python train.py --model="masked image model" --dataset="views of escape-time and Newton fractals" --train_examples=72500 --image_size=48 --crop_scale_min=1 --horizontal_flip=true --color_jitter=0.1 --method="mae" --mask_ratio=0.6 --loss="mse" --encoder_arch="vit" --encoder_norm="layernorm" --encoder_norm_position="res_post" --encoder_activation="gelu_tanh" --encoder_mlp_ratio=3 --encoder_head_dim=32 --encoder_fused_qkv=false --encoder_bias="none" --encoder_qk_norm=false --encoder_parallel_block=false --encoder_inner_norm=false --encoder_patch_size=[4, 4] --encoder_layers=8 --encoder_width=160 --encoder_positions="learned" --decoder_width=192 --norm_pix_loss=false --decoder_layers=2 --init="trunc_normal_002" --optimizer="adamw" --lr=0.0022 --beta1=0.95 --beta2=0.95 --eps=1e-10 --grad_clip=5.0 --steps=39300 --batch_size=64 --epochs=34.7 --lr_schedule="cosine" --final_lr_fraction=0.01 --warmup_steps=780 --weight_decay=0.1
Rows from block 7 of the encoder of a small masked image model, named by matrix and row number. Rows with one number belong to one neuron. Each number is 128 + 32 x the weight over its row's rms, rounded and kept within 0 to 255. All counts start at 0. Numbers have three digits each. After the name is the row's rms in percent of the matrix's.
After each neuron's rows are labels from the 100 images, of 14976, where the neuron reaches its highest value: "top examples" is what is common among them. Only what is clearly more common there than usual is listed. The data: views of escape-time and Newton fractals. In brackets: how many of the 100.
# fc1: MLP up (encoder.blocks.7.mlp.fc1.weight, 480x160), inputs 0-159
# fc2: MLP down (encoder.blocks.7.mlp.fc2.weight, 160x480, transposed), outputs 0-159

fc1.384 120:064168110133112168143091089183106164139111140114154061154133122138099106135126122154083092102167160127103100082140141155091141181157143119117146114131096098130137171144129132167105132115096135151119199074135093105118105090124150173207105118145145116075186165077095105113139030092113123162181098173145150121170127096116089079137149123152131137159136144183139077084147070215122127139173196137113109127090132115077143146117083132163144059142115130129127137149184094110146105061112111
fc2.384 138:142130100157168146144069111138140139118119171146143136157164165162126179144133161161130113130201130155132129152129171159147155116101148171135166169133160152149154135180177176143164171134153168115108185164172178139157169166163152175174122169189159164094139159145117160164099163076164176125135163177133156125082166132077098105178154061164130117163158106115166086139155077070133167144158138155139147172089117127149123171152174041090131114133137151171165132144125130133112173137204163
top examples: tricorn (63)

fc1.111 131:094149130148123163128097082170095142139118137123171090104116130132102163166113131183097101103175174121102082130120098150080154178148146125093149116118112086139115142144096127145102161134096192134125187099139131106095089075113112145163088125142133101054150162100075102116120041123135113150172122137155151110143138089106083048131152109111136146157109139161135065106150046203110159154182206157104114117107149098090138117114037117156167074142126117104152142158172086108156104062124114
fc2.111 168:153120142158160151146109092146189142121140166131195114166164165155126167170136167167137095140186129142138121169131148166150150151097148173162169181155124139157159132171198176121163175113140210128142151155162126132145173165150121175180103162173175149066124175109086156151105157119154147099151159152133164093117154101084079125170147094119124138166165117119172078148147074091140173129182163157131134175076109125146099169156174066096094092143117131178163140174161107147128135150184154
top examples: dark (42); tricorn (38)

fc1.274 138:151106133165130154100115094216145109121114131093137092084145168124056151176123149160101135095144206097114108162088090112136100159183143116162161102173079099145118133150107137130077155162093159147135197135167075121082091079117083123131143129094122131097089074097095111166093132112162120147124129160163143198119161139107103054126126106119139116154108119103163117063164095118182088174126082152097096092163143077165135097179066127151165127114168124147116093143177128087118111057124106
fc2.274 184:155134169109126141104122146121173176111175199113194124122116122130149120107169123102127127185173167110196145122151077115173162168172102124129122111175097140182138117115106119143130115077148186127167127115099073108109168122126118111145147174196119109133154160116139106078132189105111130177181098108100108142170183113176155137100201176070080146124117147151114050117103133074138115103150177134097148108126130099166139147122120050118059123143137163127111145182171152096151148159205119
top examples: warm (39); sine Julia set (35); Newton basins of five roots (30)

fc1.472 171:083163108094106124173170165087075130141111141091095085112143146127127132137125121164122122096134124139170112146106077146149078112109081146118135048109126107163145221119138136157110098160122165100166146163126109163160087104148115187165173140128132120132128102115130100111134110161085173102103092089150143158175099149165141111124113068147184130177139205147186119073134127176164166096104121157069137129111147154150148160133129154133077171145171116114100150113203135090187141030086186
fc2.472 188:082005075120103110102118158122162158139127134110094156121095108112108109093126120109105124129080125100096108104141099100186129127142118118112110066066090166082118151105154114101102101083093132108117066100114134116120183088111133127135095123086103093156224128076192121123162184190112114169157122092116115089120138034149127138107149200165169066111094106056115136102171130142131135115121140124089151098127143108097123105114109114129135089168078125105115106115121131094051128117106115
top examples: vivid (93); tricorn (37)

fc1.14 243:110112133084132119114161160191071167079127169095085070165080137168124101064120126102126168162135124122168135111093156094142157143144147141139174082128103139130103133119147079120160105107104120154134126062152205116171138129183167146082130130140131107154178132095161122155142174027126130146122148085122149189119140114150137146105202192121174136104141147128139104122133136162136115087127079083145166148069125170132159150159138055130127109146156124137120137138246134171096099075146117
fc2.14 344:138069190133133144134123094135121181136131145133155122135143131130092136123066133129120113151120168071136096135125136134138154252174132132130133136124138186111132124135110133070134136152050106188142130131138129138133141147133132134160035069151136141095232127143089133124138122127134134190153134143131133065134172063107099167132184202142112206132130135110144153145112090131112142133191148129152093134144144133128133138132129123136135081225043119131129129205137096139111100085128132
top examples: grey (64); burning ship (35)

fc1.380 221:121132138059152184142122148172076145086124118067100095171098154172127105103149140087122165129161132136108148084124162121145126117122145127124157119122121126134149140119173085135171095082139116143106133152090200131190123203154138149093134158087124098138139143111152000071142140111138129134127136064104114136227135139131131141139139119096106123072133139132051098108124149149102159061143128137132173137055099197128196171115172074129157109128128115114129087128163109144095124133125129
fc2.380 277:128066167138138146121126102132147197132128151138148125130140133134081140126074133135087122152130182071126109126095127128130177222162136140140137122105111170117136097142142151084131133150058148163134128136151152137137178123124138128159038094123140122119250150126117140157162169163130137212153135131141138083114196046130104135136175216150160173132137112106134148128155076103123156135171158142127112134156188133100134139139141098149128071215069144138138136188143099121093126095125137
top examples: grey (60); tricorn (39)

fc1.102 206:137088119222114156107130115102190128101094122196145175086106152165136115164123138138124129107127143111100126143159143100126101140122126121112138110146118135130123088157104171101047126131109124121132131095115142152027109158137054124120125142118104099112111062140118137111087072109156146118089119141118142159145139135148138104071116122089117103158171138142112194117139135147154143236122113143117109092191146020146144195182100202131170124124115143120137072122097137062137124103058141
fc2.102 188:147114159136139159133135163146123166164093137137157161136148133127165136117163138132114114184131106118136123144044136134166145166096133136135135141180137128116116079135177137088129130164128124202193252141155104146137100153127143138109130126054137143114144133241106139168197139147139136145178134132133138115094125111120092220130159154155087183132134128113149127142162115023128192140163166141155162133131166141145155135137130042157133094135112127132136136179186147138139102116185139
top examples: pastel (82)

fc1.48 139:132119052157099120149116212190135109166106109165103090141136118125083124101143151162081121097105128195164112109073135151128128099135121127110127075071156129086084081127133162159106107198121140154128144153155098127120097099096108190200171138096114143158179096034150154136167121076124130114168127123121132175156091121164144127119167142112123081136155121108171175102157129100115111164099180178091102100194127104147164101127134191165118104110191182095156111112184135099098133118091126
fc2.48 171:192164105144138108140106146125124122103149191153118172134144135153062149123070157144085136188185161094107121134188118143139200098177141137130135143156124192184138114134123126138129145104083110068073189130116110116144065139117111143114097100176136119147162119162142130051070122048143136126121120131136151171144181127155126065147177075106081153150143157090132103136154104094120130159086070136129086138116118148216149128137152094159123137197103125135155121098068091147139194118143141
top examples: tricorn (80)

fc1.205 136:095159142119121143096157074131110151138144105136093097100122116178138117110108148167096102105132170085155080148158109169168080180221139141121139162078077145159150181150139133120137119139076112120155161109136127134143102163089144106228091144143113140124159183094151168117101085170158136183158126192137110124178095102157125110137138223121093092153140163126110103107154113179103157127098130130138068097069123131048142109128061152158117105165106116119106081160148145149134108065065137
fc2.205 164:141128131132135116132094135157145122145140130154077147167176155143109154131116157143132163088184108184122169125154144164149120086132134141156155128077130119116166128170213168134155156150149164092118236116118167159142098140146150144182127141078167137136147154177156124069066167051148173145126148172163143138203136125134164146149081116124052073163158159112113130173153130086104150152127127151121170166106142145080211162136157035103117118116158158167143115129087119142119145172145129
top examples: grey (40); cool (37); tricorn (31)

fc1.63 155:130174109140131131160152178159184127118092085118139091085133157129138117098142152127125196097130124153165122141116077125185078082137106154120134089095128122152115119116140126227093099154131130123159154170128072175117100093139079180130176126134126082166096033154140109099121146147126160105122104114151114184184105184135156096151092072115108074121162201096171123111131146141148164142081106176087113135150127114231117118138127123127104193120179122143108112102198170117144125101090152
fc2.63 128:087073125127136067146129125155041095142116117153065171133138139140123134138143131126140110152075099167038120128159147144105126126064117136142133172081155089120141094144083132129136139199144041110160112146124163151132130143139145132123133134045147177129150101169126133146130113158141138101114131136139136115063100086111090111135088159147122113134134055113132222153153101166140103135087101133152169139137153153054141138133119240115180103115106104138127120108059133153104102107050133
top examples: Newton basins of five roots (59); vivid (41); grey (38)